Rows from block 5 of the image encoder of a small contrastive image-text model, named by matrix and row number. Rows with one number belong to one neuron. Each number is 128 + 32 x the weight over its row's rms, rounded and kept within 0 to 255. All counts start at 0. Numbers have three digits each. After the name is the row's rms in percent of the matrix's.
After each neuron's rows are labels from the 100 images, of 14848, where the neuron reaches its highest value: "peak on" is the class under the peak. Only what is clearly more common there than usual is listed. The data: larger renderings of crowded toy scenes.
# fc1: MLP up (encoder.blocks.5.mlp.fc1.weight, 480x160), inputs 0-159
# fc2: MLP down (encoder.blocks.5.mlp.fc2.weight, 160x480, transposed), outputs 0-159

fc1.109 108:116157098144166165086156194122212115164055152155093100110178084121088115185178166101092193171118147129133151156106121128159139125106080067107134118140159139084133132165073067076064132124111115114182080163165112114179125160130124199115111068109158085171142158166135062086113101107104155160151095176120137113138126152084099163109186119135143088138088124113118123109151185137073142156118114059125107170125136141150129109126134118145119095135119088132130092128142099176115163168159119
fc2.109 099:131150127064129109079114095169122130119134092158105150143148140179143163117152103124152105097145082135102127059142169136095113084186148113052147161147147164122115108174192122174093120167138159158084117142130179108156130097056092075120157222171079072127129107144150131152140137175125130142157118128147111197158131103122129132202098199142095084138137111191148116126132127131099130134158100181149161096130141107109127073101152171086151203171087135135122110113139078116129098199125154
peak on: pine

fc1.214 084:086090200110107104117135155143133187139064114173152144184091150151130139183147104113145131110077116116168107131139111102121220117130148106070106119109120134166064070093152061177157108130116093119135124121084188140160142077134108084167153131112139120160072146114169107076146115161037117117177142158131147139077087114122122148125143181182117102158116128142166096121209145156099135143090137087145131168081141129112141118144122132106146081109177067156109112151189107091093111163142096
fc2.214 088:152064115087139115141109135151163048162137112105110180160136135113127171096107101155119090112082193119074114132134173127169142133171137127136170121097089197100125103113166179140105147133122102139137125125151033108107180146141122109119097212127117072136137114156082134110099158135147184150132134135154142102119072166106163098135110131085183158115104141047075195146060128139129146062151124158154137149118082103145177077137116176133140158165125128112134181169091163117121123122055116
peak on: trophy

fc1.169 106:131171098092172152155172079137215090102096161114091182121173139126110126135157063074149106113142184127188131143111084127167134142113094117105096120169156086073112118154170152068064144088112139081124102129151081134092139164155174123139126149103131169172133147114148076129152113123147096163196149179109123129147142130075134160086142140159177129138103224136154081166174123106088155118106108146128128116130139108140061135141090139112102143082155108113100150139185112166126067070078144
fc2.169 097:146134151149152054179110102135121131175111132170148122143160116131073164137096109150107098096146080083122116139214128131130116205134178122112087077104141104132129139126143123095123099139094156121145107128189205080112091160110138146046157164111075156139100092143138150111129101074123104130067095119122124103156157093137144110140160130099135121063148078126050092124156158106146056132099116138120122181120125176185189163132193107131088127188155087175121123088083096112094155132099139
peak on: ice cream

fc1.47 084:078174129202088136097086087161036131097115174105133086183144120169069141080102165152124191122170105168122154112189118055098145155108174110114110139128106114112178081131135096121109124169100082111151149087109128097173093130100042101186179129149138128180159182126090106142120108131147134157176147152137108119142155102134142101116079187116126152179185117103156117106131071117103168118120129154125138165125132126127117133157101075120108106114154170139167174146135150123113104216130123
fc2.47 078:123126119138181125179135145138158119117147173129136173089110091121173112179080127135087085104058114140146119142140111091173114168092104157150127104156174146126138120166146121139169154132133177124085136115091071103121150052162105150095084137117122088101083117064182146178115173142114069141126107086129169095085133062140131157150150102160116110124060142170100112135073179163142118144154139132108093131077095105170195133075099176172162141144102132142103086096159102139074220096109095
peak on: hammer

fc1.471 098:135122065161086072155122100090133199089155111077109162084133116147132091103066086120149088151054065149182137196138131136105131088118121190160147092117146109161090126115098170113165163124085160148148179157232174180140112132120163108123146149122181152104166088136133133153136105134172097161174112152156083105142146110091139128148122081137156100131112168114061131092113115085136112116098153079146160118112189163170133149102091151125160077133175123136104123073094120094128159157122119
fc2.471 100:080166086144131141140149172161150143051147129124104129129145083172080077152178080139112142112126200087065114182086127154124168042070157111100138085130092124128072104121109115155117104112140121129141067090119088098129109116115108149170142144116085129198097119144094085144095156134113151126075113130174105208093096130141082129118165167075137140055204137206108157111095128140138168147136138151100114092103110125105120108100117119168111159121148092078084143175107121100166119143152128
peak on: flower

fc1.246 112:091122115120126143056145161073179119134099155125183107119138180108125163156118117146116121118100117023123121102115120123170072154153099112157121133114192128134135114157128114100109124193055139155173171140142147144153165118169186186133052124132158099135110101126088133102166113150109103185193180131146073114120096106102109103114096091104171139131154132174050141156140073106090139132125155165096124069129133182136143132130197137126170133131158140140154165210108124147094112175156089
fc2.246 106:196155128124172148155127087109140098104088115114162144111161104095118107087140158121133161034101099134133146135130129165102073156141147112058098117133139142148194183110134118128116098085143153119044125111087080115086098160119096128110076135165161113131115074092130177112063198163064124150131144200129128114093117150146150103136091140083137040128143108142077135128129130112173090077184159105148109098187139139155107099160107097120085121146113142206158138108137082119162080130120138
peak on: candle

fc1.453 111:074181114108161120052132152126073157131068091147090079066123112137099133126145130088065120137146067177153163115129103131153090114163122118158054154159156098164079120127182095079233109155155156167146073107094161145143148103141139149170163113102165111123084137074094106127094124110087117132115119131195130161142139135105152142151134108116142115148142124174087202166144122172125177108169131099151105110184136095142136150138172151159104118176171142142169136117133101137206083110112129
fc2.453 097:097139058128196170103105168110182111159062202153120167179132148075149152090113147125142130110153095060129158141168132144114154104115172124135090135120156143173068129127086114219089168121125097097146135122103149149098100119064086111117072104154100104144162093133113141149113186146161123113152089170103119113101112175176110145099149082115147158175089089119197099134142088162125067143086150149111140074155120110112087128095109162164091161075128149172155112112100074116148132167109113
peak on: airplane

fc1.403 104:166163135153106129090126103105118103140159089113111090077166200145081125174127180143109143092127148140148081090096175073158106139097088127048133180119169072161141135127089128113125139136107129129116142110158158186090168179074112090086142134105121069187126144158087170131120144091109116199082131131114185123132115156144135121155102115158116194124103160211113174146152108132131176159115123079125130173163155111149181115148198149065127151118114148095112155096127166154086109138086070
fc2.403 110:138120121189156117156147123161151086142113168102146144142142117112129138127159104163104179091075085134177141146142080180137111105149087082143142132140114159131072102123108134125083147085089088147185126179112116172148079152172237096082157104140147100107150098082112153155121166145088119155108098220143073137111136110138179102112121108132136084132122205128175107091147157065169066103136130103142079174149121165161094149135110098110180131111066135160174063122147135152130096146152146
peak on: airplane

fc1.478 090:169169141104113097180131178163123170136104144135166181116115165120121156119129127177151150117097140099133040083159114104148175101160124158111177097095164139080157108152130170118141059117124127176131136133088095126191069117089177137139088112153133169175074047078136182134122158159120142120130079147163124107141169104067130072114210154166133166107099127146144107098205153148140114050121158157185076136117165127153136143114118149105117134127112129128138140118090125100073085135077109
fc2.478 088:111119113155174146204105096112140110155168084159122133089155156184186173102140115100115158079165133149127114201089120160099121122095121166158099125122102153152133102078139105134135126167117092155192114138186145190143176117131104125110147162127100195069139154139143039171133118107139151122144135111104121131112138126135096173141023109106135130134140168136109111126118157155081124164146063145138149116151077165149058145158085069091082129151140054176150077098115113122088164143091114
peak on: lamp

fc1.222 103:144122164099134111137123128077106138109122050119181075161153156140096178081115113084089170150184082157121130111079136140134153156186101177116136113173077156145129156105110085122133079178168110192095130093173136083131153110103117100130088124050043196139114109111134132153155157146086079098137102161155148171173154120137129119124157104200136145121136110087194175156090093196116103180140144118133128098119113133122134131145122098102185136120087059117124094103083126153110172146151127
fc2.222 123:115181080140110132160088096183138058122141145187123136094126131163157070139157138166138111104100147080152136126197107094094160164089143107076091186120086124111056160183141100086105187107075116120103110162141133155098125152145108127124138126099170138128107174078047128090097097109139142146138204121160124110171119119121104119184145121084136158166199088134073096104129122126101158122132145112168109173072111107147142131083176179081072124131169152098098101154105165086104147114156129
peak on: barrel

fc1.458 093:101133144126086150169137080191118195095113178086159119140082119100134114173148115139155146129124131077161071092110128134100079147140128113105149167138087148171131215147178105086089109108092154086136144128174139176176127150112125112105109132154132108112131143169139165098116106158131131099088129148161136088154095127219132097124199100168145115112195132036111150172129111159090148199101098098149169166144158128133171178100167183102148089136094161108096123172161154131120127167181117
fc2.458 097:178156105114123188157191107126150068118182098110130170079194106116113153048112161110124127114189124089063174141113147140119150131115165170143082195105128170160147115102106139144097076111131113161135135120173087132133132120120137171127186112099123112136156120114200188156191144098064122118098103142097108161138123146093172102108105129202151112101180128117107170113132125149124139130110117141132124104148087086124096150143115080113118143126148101140197230060124115153106169118073105
peak on: barrel

fc1.345 098:138109156186086188144141133122120127110147124092107140140154109099158172134148116130106133174120110111120100179102094103174136109087089117147168171176137102135145152185091068135177131174133162137094132102136145186150153123117140117154124083125065175118146152139089136050150134111112080125098041114101146133154187066083133132139102143096124106167072114106132194140062091148050108183079188122116109144078103158167117162162179171088136143149161128136114115067099108155164093132099143
fc2.345 105:102137101150121123111128185103129101107107083147169109110126149145111142096167100088133136141133141097125150163138131081014118139151086134068152128179110129104231097118148144103120086070157108136149170113088165080064121136137121075138160143156094159180148148115095082093147103153201109135082140143105101064132093096147122162140124076162133127187136108067115058142147143121142131145151134167129158145108128125159145143132040165161127125149133078125192075146190148085122135102144123
peak on: tree

fc1.51 100:087175078125114137173121102227137091139121197096109103139160102090113088125146139101111100136145189170189126197132132110143149079121155119192156166097117162112157109126150119140105131118168113137203112076180149138128159135141141183091094111164139095163190163120124119058142117143152189108150088125117114075111097166110102132124131178113149098166094194154145125071119159155150144162065124126098177105151122170079117118136128101138114145134096098119166165104105052123128085120087087
fc2.51 100:105120122091138083190141066023108174172116141132158122104125138153137090131085136122143185126159157101122087086127138073092137166107110159047115165085130157117140148084072129129136136127123186169165168175094069141095086117094101082124173189094078161144114112127159133166131108163181120175104176100122122102080168122174076127152106118132149137078101122088100118121109127128117124144159088180147099140182162153175094118129150185101143118089096095111105122195148116142126097111092157
peak on: house

fc1.331 105:080119138143160148138060129132086087135092206100087128157104145139086115116164107131124131089124143110167085139121183057125125158136078120160093172204167116102120197167144124077085114144108163139137132078092115134102124089158119157113127216086097091176094130115179096124186115147056108125120089130107168107125106086123125125117155115110146134171158111097108126129142104135118087127195097143091134086154094143136125114118118126146152048120066152095104161160101140087035101090106146
fc2.331 109:103123114113132079185166130135130154145128111149155152156167107114170140137092036138193063104150095149096121123124082153145129123068157128137074083126053110130126158124166101100126097149087151167145153144118118107169094166093113119176106075149128181089101110087077127160130089105138098084108177067106107136116178129108120147162125169166174188129144174186096138130215131100107040128180143107103171127165138171155141142123134104136111173132155159155130155093066112137140144086145132
peak on: lamp

fc1.152 099:116117122163157125129125118193117135125100214080155127137062150126157139144142075061094105177164172162124105143102121162188143126099138171141064154105146127147136108158140131166110160135133099113075106104096133203160133092102194125079102142131099118113167214062112133127147196133114080113151131083143138127095131155095107088126138088214145117160138171174128171095164159127107101143148109145156173180140125126090152133092093111064109115142132187114189131085132142131080116114105098
fc2.152 104:079137125140144114210072105043149118171173156116152121113170178099093124083095127136145078188158121119203120077081094155119113123097174177115130093141129108095101168151136149071143147173116139118167156167130129115186115137098092146128131147131139146131091125152135108169053078125102102134129117107092124118129140193103132144152129077161132073131111125084185071098174165116104140111133149157153079152074125146173087104167190124109162140145081073118086090083184147139113108092146128
peak on: lamp; house

fc1.231 105:137156066129127146131119135160103115106115129105141120112100163170104074088141132122133128150110118118142106132107133101104120121125125185171127158072127151155146159018168175125167072140163115128076127144152089123123139152126159145116077117144109094158106090075150119111107190193162112170128108229124078099111153156153093158155144175109106178118096191094093163093141201132130118138120162097111159098037160056128100146083166133141154113069098103112149130106140076084156151114162120
fc2.231 105:140136183159170155125150077063112138111076153143127112084160173175128179184186171120100090150061131094148132130102127113173174120110111142170200081137147138105163116141097139152126139123114098097139160101140173104166077139145142088173136140114118158117156088192126072101085087090104155106133142112096203157159190164143100169128087100122122146134146139101164120102109073138147103097126134123091121134141106106149146183144121086152153138113225084109086113125120150052118119062120173
peak on: flower

fc1.468 101:158146154086163124168165162134128148085111128067135078100101115080177053115145108126096129147176080131133161227128133121062104114131096133114149078113091136091141111139181128153110107125126113134138138103147135144112102127141159164084136113172103098164145163155160196160212163143150088162128079139197071177152109107128153179129145137147152110143178139103139157115129147115158114170105119121176115154107155133212197103061148084118160199110169116140095161144123097135164145156153133
fc2.468 099:125122089167102098081135118131161206103150150162105128145195154151074157186083179155182109094094154185109117127100102152132133112141193122165140114165116103174135123145149144129143147135140125022115105132186174039102101162081115091124107134118092118107135154149156127129142126158190140149102144146104150165157140131116091120100103125072141175138112187133132168118148102148086063140173168116097135104167125145091088148149156109163154077141137111156065173107081101058132114108094162
peak on: flower

fc1.125 116:158148154173139112174113142130134184093188120147055155180154127109113137098175136156092167135126124107169155185149095119086156092113207145094096142213102127133141140104094147102081112171133186108116121146160113120185107128129156130129142139156132127095144085119153162123079144123151132189123133100150085083096134158120092182129050157146167161111121102141126129085146143142068084127088162146198165136122126116066121166105127080077188100128156101124169169077156117157112053108119164
fc2.125 111:109169129155167074173131147126125156074123119095099089176159141179148050147128133084084120115143153190132150122095120146132102088139135148150181123163145086189116158146103115137130095115097151082133116180159140091167119163090118108158109123150120097136175171146142122151151112103208071115149127178168117127119175116163101177176195092085139148098073140123135168122070131083125116112078088052128083168132112081112141153135127096208155158154201103133108120129091097124106166140082150
peak on: flower

fc1.412 109:119089138137152117133107132123090145137176160131114132142139115132123123135160096084094164150150077128186136130118191150221059087153118147158139227111092121125117184166153116119209182130103175132192110090165142133103127149135133088125133124108103104133089154103090154100083122132153117183176155131084122128138172155148114128124111132124138083133158213142071148112148118173153120121158126166132120124109156175128108127176124088122173206188152150145138093053142117173100198087104112
fc2.412 112:141140208154054124138114153102162136152165124137110138106130093127158137058063137104134110123162103098148101157094109143085127116127146131127124102109110135147141156115088143172162126076091114148131108142111105153162091112079100120153151177105162119157144153132205066161137121150107161084064132179160115121085081093097187161144219106148101179101125145137160059151169157191112161131138120172141149137132110154209132092118160137083164060140184128111068123144092145088089159098125121
peak on: lamp

fc1.421 087:044173165158129168121092083141191109121169150142150155143129101169139173150185152101200160139099084120067184118159135183133073141155107158111148162164113194161105088142090151143089133082137101164099126052160129163123092161147120113139131168167145146162111113092156148115123085151165110161157120181087120127130100177108073199089126088094095105115155141189106145138136089139156150140145163105127160142142149125120162109109168130130127147090145114123064138145128157099128092091222115
fc2.421 088:213165115097064165166113137123143162129147147103176139107126113147080167139095170178090112137154177088139074119079116132110128094093100058064096145115097073091145097118177082121174174149136106103105154060127094137143148110058133158142101114148145108069152183067100140123161145155082146132159118111120082092102135089126143098169159139111105104120121069072110126121091181087148130132064137114079149104112049106130146154156142121080128185093116142121165107120116107159112140145108085
peak on: pine

fc1.462 097:128111141148103155156111095115074162165109216064142136151117140120130179178083126115163053072142071119126089133091147094133097065176097139106146100096104097095139182134138157138116107126171138143140044135165188120114098102121112136104119127126142136158085111134086137099118136108082096126144152088108153079104165145103110076143123101158170103211161136191106172107132109084151144073165097144160197076156079204147110134146119090101117122182101137117124127126090125120129085180138135
fc2.462 099:129082107102111103177092099133125153128095147106127059123171075086172106105148147065121125118146116133102113094108171094207147093101143114115154112037164110164079125092190117156105153132136103174120145125104088166144087046099098103133187131181116132121128109121153135170118090122148114095092143086122118105137124206125147113107120094112113154150107101115161090102124219106162126097120109112137079093140109117182095204091118072133121125125164083087108147108183144114138118086055154
peak on: house

fc1.150 102:102180125070158153150096181078112120088116084156156164076173079188122140144087189107088119136100153162142115135140148101112138132188052154129133093115144135138148138187089103170106152165165151089122181139176213107111166173125142191143093105124113142132159179118118134093135164107081083127178146125116128144195122091146139133165140101142171130101098115179136151162079099138115158196138164095087200167140125121154124138164146077124112126174120145150122150126130097044123156160123133
fc2.150 106:101158162146116132107126124143182174100121140104182123099116111162090106162159203074099083097096085116166121148095081147123103101181144129061113218122051170123136109216080147143089150127099119173110094139095102140144140100110141171097164140147104169118091147169118202172118104161107162178185142102159125122117120126151108134158095185106141104102127161102192145119119136165171120115140115176104096163119157104076112139075165169090135105120122096129101123068134098076114116093161129
peak on: pine

fc1.271 105:147124142159077135092199094130176132140095157121171148147121159095078116101158113154142088146116129113134107129110103142150153174123094189137169155181084151164170126127111126137076153140156161117114121165111164194091143194130035092108090151135145184107185150077150130120179065091145115202091116114141101122084112128139139074191139155124136155163162114079138177151136105110102149120113115105104185130141119108130186141072160098134163126120074195072118166175182130110128149107154147
fc2.271 100:090153116057123164165183115118067080113086076087132076148109106185146129159121113085108132113110109124103067146103152120134131146175117155183132070123149106146134155117135106149096037099128102111146157095140157116128118095119178158190162103121124129102123081204115086096191158138127165085154134175150211144160192147130139114094156129155129143111153176135138107101123146159107156149124123155181126120168134143159064116126204180095139109142163067157114104076151114153147112138102183
peak on: barrel

fc1.137 094:153118140118105093143135187140138152073124131180116099109136137152137072149149114121117087127121150143188135074114149150056109141145191191108155110158135091193083059162096119117123167086119134187137152126168145159161123113086162138151089125106152077109059129152113146115062180092152132148107098103174099159135126136150149064143162128081144158171134165149157099136094091192151139167106118082124111095081172149160143155109144054089150145109127176160115154167162124155170201174118152
fc2.137 097:166130050155162143110110130103109151144125118113132121150149198161100127133122081161135176147174156171101169156139133135128146117160141123128125109097113076069156138150145129103177093144093153143171034162136156141129087146164149122167107126138121119118136072139130119175160092118110111135115118151132103065085085113150086208092088069161083131125104115106166156114142133019122153138141210152085150109184083102106163137179066140148174155160127071131137149086123157159137133151091083
peak on: flower

fc1.158 118:111124126152174169178138151147096184114075189107135190070157077150095120093156069094137133121161102141105089132124120122150000094092117119148162129106155114089122161122154096125141107117149124107133159068160113164129143119131115139140093115165089164155093106112121134113111164118081137141129132111102162099166150152099103138052074150159141116175098126206126189096132164178194148144155186113138130135113061142088063137080083100106131103135079143102125108132144145111110166105075134
fc2.158 118:097092080068070156103084166102206182157126164125129050156073092082129124098103082133150055159135139151100094094102110109130121122145145099135160124128159138203183167135178131090078158120203148153118166158125170125138124062128097185135195139124111163076144143106144117170168116096163109113183143139129134116129120138129189128174154125175115123109088144094134154082119131109153083118164094106146128099138140179146117166155143103166169077133165146147072129106130147139151132111137063
peak on: house

fc1.467 112:109116118115120137149141144113110121123179188147088133119140146162179084083156057092156141105116151129186129135133136133175164131174119142113091191112149102082200135132063119098020137131112149109136138126096187097140136109141138190141057144133138168127181125086138120146168125151091105138091157096160085156122142079098098154075154073121139057124163089138111167117179142136164124120167167132100139181172112152069097130088142123111122118087152151197136179116098147085114122170162173
fc2.467 108:130150122147115183125142170153150151092117064119137098056102087108176159106127153124074157139093144182171071066146144147082061162137155049127125123120131084098074109086181143130103135064106060131147087111156109110166137188119085103128129113140141092041131123175131155191133188113122106132141072102189118154131129159161179112176147159103117103132128051108132085117104151130089097133141171117103138119123112135106150137187109154156125092148159137120143105125140186171139142159151126
peak on: candle; rocket

fc1.285 080:141159150079145127084170133156114100151117124159168172162133127165122179177089110158087062110153152090121147175128131139132123147138172181110218149099160100149127129129134100097113160099123140141154100117124109112105108138148112179142082100150126073065090188071119160062091167126102122060081201161171104131166145162146172120153124109168168124160160108083060148142090162144096077153107117123141084122106146117135107167112118075110097096173060110105175097125106132069115117116171099
fc2.285 088:116133125153131120142109122106137155106142112141089139155140128116152106109156123092184107049120140130110135163104114177109134141149149093132123164177070097147131130171145137163117111069137141115093156138089136124086106154131207150128163090124099153177145105121145183140199097130204133163125059152139072086062129072134094138097122138096078152159106126079227170114118091088123184096135159120178171167145134112074116138137074128116117110180139135180106165101174111147142145208183114
peak on: barrel

fc1.426 103:156139158159086140109124215143105124145167117129175160100133141169107119126088104108144148142119132061137110170112166090145135149198155127120154137083101140092076145107067121162137095143137113087127115178151122142141090093171134107162103201158153115159127096097143139134214130083068131139120156095096100115171128099151074088145103120156169191121138071097081117105134192130126112134189109117057127126081161134100142110090129129146191126165125159072086126112086076091143169111199102
fc2.426 106:141098142174104117097087142153106125132100175117113162130073130176138089148138120163094103154147084101080119117153099143132211090082108131118126150144189142083121155109096178147142094132081148056163133086130196132071146165120100152133105140096099127068122067142136057090156115094135141169116104111127118136103191136113170167131134148070146149162129111095139085188079082131130184131123087204132138064106073135142117147132109153133057193105126108139124110119158060103090115151104130
peak on: trophy

fc1.242 101:083131146150167140159167097125107113153118120076143120107109167117084119075105101134154126206133087134104118159110133056097176100143123139134095176111190122177117112153175127121143122122111096166134167051159151145105128115139094132156094066130180150114101154115108116174138121147143139129157158151128134092157161115112100135128118131154153151076103219191171114066096166097109176087127185174198094114159139165080105145058156163171113127137133077171143092080113130142131116040129145
fc2.242 101:157118069077113130171128180105130149075137114111126077129148057093121174171112148149093082133153124079110107110084036086192100173156117169121159128078167161128153128155064125133122180151149135133172091071134120097124140145110152121125130152165140146094161127138179135032060128142106144083146139148089064125138137136135105111135084054170137128140118123175153158110109123131127073094121112126141152132077119124153133067111158172155090116097117181112138120111112170153123093099102048
peak on: hammer

fc1.202 101:080121142139135163076133063132110083103141106138085131129157176191137128140118082121124150170126101110147124096095099098137135097068100130103176124161139091185096092141127047077138143174101071181157140074153120104158149136101119094133191119110092119135123076148142111113108128079159145073193132118164101133177153077073096112144091129151142083207085101147177119129112106204163102162106187138180120154141112095116130154132155094150119085117114126176118119129113202175155101121138166
fc2.202 100:144082133176094119144086137091076118158120088125114093124100121109125209131099163087108117133094121102116193148104089100131078078197169113098086127135188163087163144094157167161044106091183117179140128129127096125143115121118132134172081076172145091132136120097070076108096139093093161128089120105089161135169193076104140114073129168181113158159147144123127140052131143149051132122117145106138131099102073091149152126108128147170158160081149133122126114170136078148124179132135149
peak on: table

fc1.76 091:120149120117138129081203074120139158087119103115132119112113175131140134178141182139123103105098098161187116148136058128117124213100115116112166111094172097077122110120127195130029084109110156132133142114123128149104126060167156107080103133158089132152135155136113116128109098052132086137153137192103174105171125079108182091146142113123166141139136125144171137156067099095145081088161139140127200128112139125203130130153117059162140085128134128111138154162165186169123163117178148
fc2.76 088:124104105136158123173109159172091147102136110167146152195115078100052137062141130182168115180163176094086127151122183136111135106123120148108155106159085104129126146146073120122121107152139105160137167131149109123134110162139124178122144106155088073138150101170106087138150150126114146122099105120111137073141117138100054137138136174180149111125166145104036150129090188144095198160088140127109109118123103155171102146185115150080146157128114093154079118150123096103127017214110165
peak on: ice cream

fc1.97 088:160096126168140094117132119200092199175165103142095143116034162150162123163171151086148163141110129105126134151115162118137080090138186126159144167132151187149130104188167120134124093069139109122171121113064152119078119145157105122142127087127151087124127135118041126130120144171121121122109123109190103132219114124103157098169115065138145143141181127101099167105086116105111135181128131114096140159173113146109159088082112139064176098102144140155055071130115149153087123077119101
fc2.97 088:109158148067134144174157100118170088105179102156181085105057125086127109143180144119064080149113138111112106116122189220112141191185118115127083107118088172121138149182086156079122147121150125095150175156139146117182122100153081153056145122131142164154142165074146113137112170123105119137076078112110148116176145126138162127164087140111097091171072064121108102108096144123093112153144146082126181090090100100128081154131137161141165108166100109099130152081160100096118072141146151
peak on: pine

fc1.147 106:113113125096140101164105140122139123133141126113119133097103099129118111144129186117178107188129099150140056033133157145114165114156130168145057130172106089137096094198088086148108157095137167150148136091114170140095106058038124148095122093154141169162116168183099115089093129083152100077170121192109165103152172168104169172123104124171153107139197092121086122110128081098154142135146117117102179131136134138087184135181134106127174137151136100100053169135153152107083121115141104
fc2.147 100:151133131151096154059124068054101154081142101107157140097194091113100141151104120044077141146135170094148190178153137118202063133183083110137128160128127123123108139174171109088143139087097051150082136119133106099109134081169112101120137169111125104091200158093103120080132096162085190130121109127118140122104114158146046165100112131109125126116106123176119110098152132138140109151128114117160128154139126113207109136036155142157127123147102110154138067148108129110102132090086112
peak on: umbrella

fc1.240 091:100124099143145164117136168152184140103110132138154075105122135174098118184149151141177188153134112118149134126096107100133121133132125166094139169102188133124118095172077126189128119105138099127095149134147117154136108245113163147145120099057167122084112095100114093144122067137173119059045109152180129157125138193132104155084115164126186111120105109153130096106096152156130118114146134151108155159073173082165140163124102156096152074136116043162139085167173164111075160142158147
fc2.240 087:134161107121116100180133047104118079093106122092088119187085067157157151110107121155121081125138156119049114174142131180159106177188152141140129115148082080141115180142156168104137113156181157131118131141129153135093134111078112152134152052156066125138146140132173158112117158141124158156134124157136182131122074121114101151198100134146103149123100156137181117100097118117137166094094112159122107149162051130095145176079056147122143162181138180183100151149141139086177155133168190
peak on: barrel

fc1.335 095:145152133088110122127109140174128119139117134116125124147132145188166152086132145155127088110092085156103091115136106130066114053105128100160126098136162166119122122205147144130153119091092163141202150099171091058120070180141137127158152140139123182118117127097103106053169167059140169196124174175146115117168121120124134179109050127146171184144130150154172170089134158188125137138075112124067184168124100121146081118179140133109149101129124137152169145079156133131143185074110114
fc2.335 097:159128130226127160131160138098190121112113102138142143107133142080095111119080159132141171122076161094125186127133127155147157202088091169132143176147174139150158161072075153114111100126166088126098131151090156117106184125110160131133165154111173077176129174146111139159095155128116118056145121109122110145104146184069105118161112103085050098085168110141075082121112114164181168126176141108195164133116129113118151193108163126099151104160141066124153086124085082115102108158104144
peak on: umbrella

fc1.365 081:138135134166098136114170137152149154124129086109134133088180157128122148142096158125071155144204117169158101154117094159194123173102104178158153132182110116074151111100114139118127151121139094095115065104089122185120151106152183125131095164079141117084145173090096143120141093119095153109138138081182124105130119148165125081138158036149166134185160135113155085159107109184145201163170143143145165183135056118115184144113138121117218127122115073119082115148076115166142144142086098
fc2.365 088:164173178151138141186168150093183120136083143142136169151073065189150150143168174100174151116143121092168124159107171123113150152167109083128121137152048093101149132186149116165164125160131159119156146116149158093127080135050148128091148099113099109153081149145109115165086146088118128104124103119118087128133156134059101120145102144052102082088165103070113086126209135123086125140119072066128143130134192137116131140144105079159152061131094104150115134098125173083146099152114146
peak on: pine

fc1.420 090:175073143128149124116135120158127139117138111128114181082144138120175153173152151139162041090103081145132092101128126051135153079202080132135132145121108083110103111138131128150115146102159099091127170141108122124083190160060120099127131156112184121218083145135142171159140146114150142090071088114122093137167091102095141133217089061176141110194098118117145095105151157165115120135140111123059151140095128161122083133164117088154143142140135119149141145147175170181151099166140065
fc2.420 092:119112179155122178149163136108146028147133173091120087111116107119140150099178113065114159131137153109112152174120124109148160133112134094191161046097125140118116134121145148182126167168165119073133065158143066105159121101182105133128117104155074124093126115198117080092174094123123111105078119199125159105163184167126150137076150161113133131112132115116106145130165122146077165164136112144117143106121113109087087085100105185188135119147107172153136083135098066078117156101059164
peak on: trophy

fc1.200 101:155127170105175128067201096191108127135134120080136087085154141084094150164141104162104134100131112093162128041172167106179143107108129111144083142145111121159129091149131173163110087164117137108077170105214128110161179141095122145153136126168213111155128107092109117083155112113081118111157115108081120109078096139130174117148124110105101173096108128122150089109155145128102090136155068105125151144136130158161179136163199133090097090066226101186106149122120121134117119120114151
fc2.200 101:147132173103140141126042091066184143167118175145146122143154098149172155155123133088090132097106125174094147114125121137135103183100060143119089135134165092122139120118107099171124178105118110148095149109107101103079091150125141099072130157066120164131138075154137178140094190220138115161128165182151134144225159168177125109102079160118133112132180113120133134151077151141123147066073149116094158137100135135104135092163115154172121069119099149142141175101180098077127092160146153
peak on: boat; airplane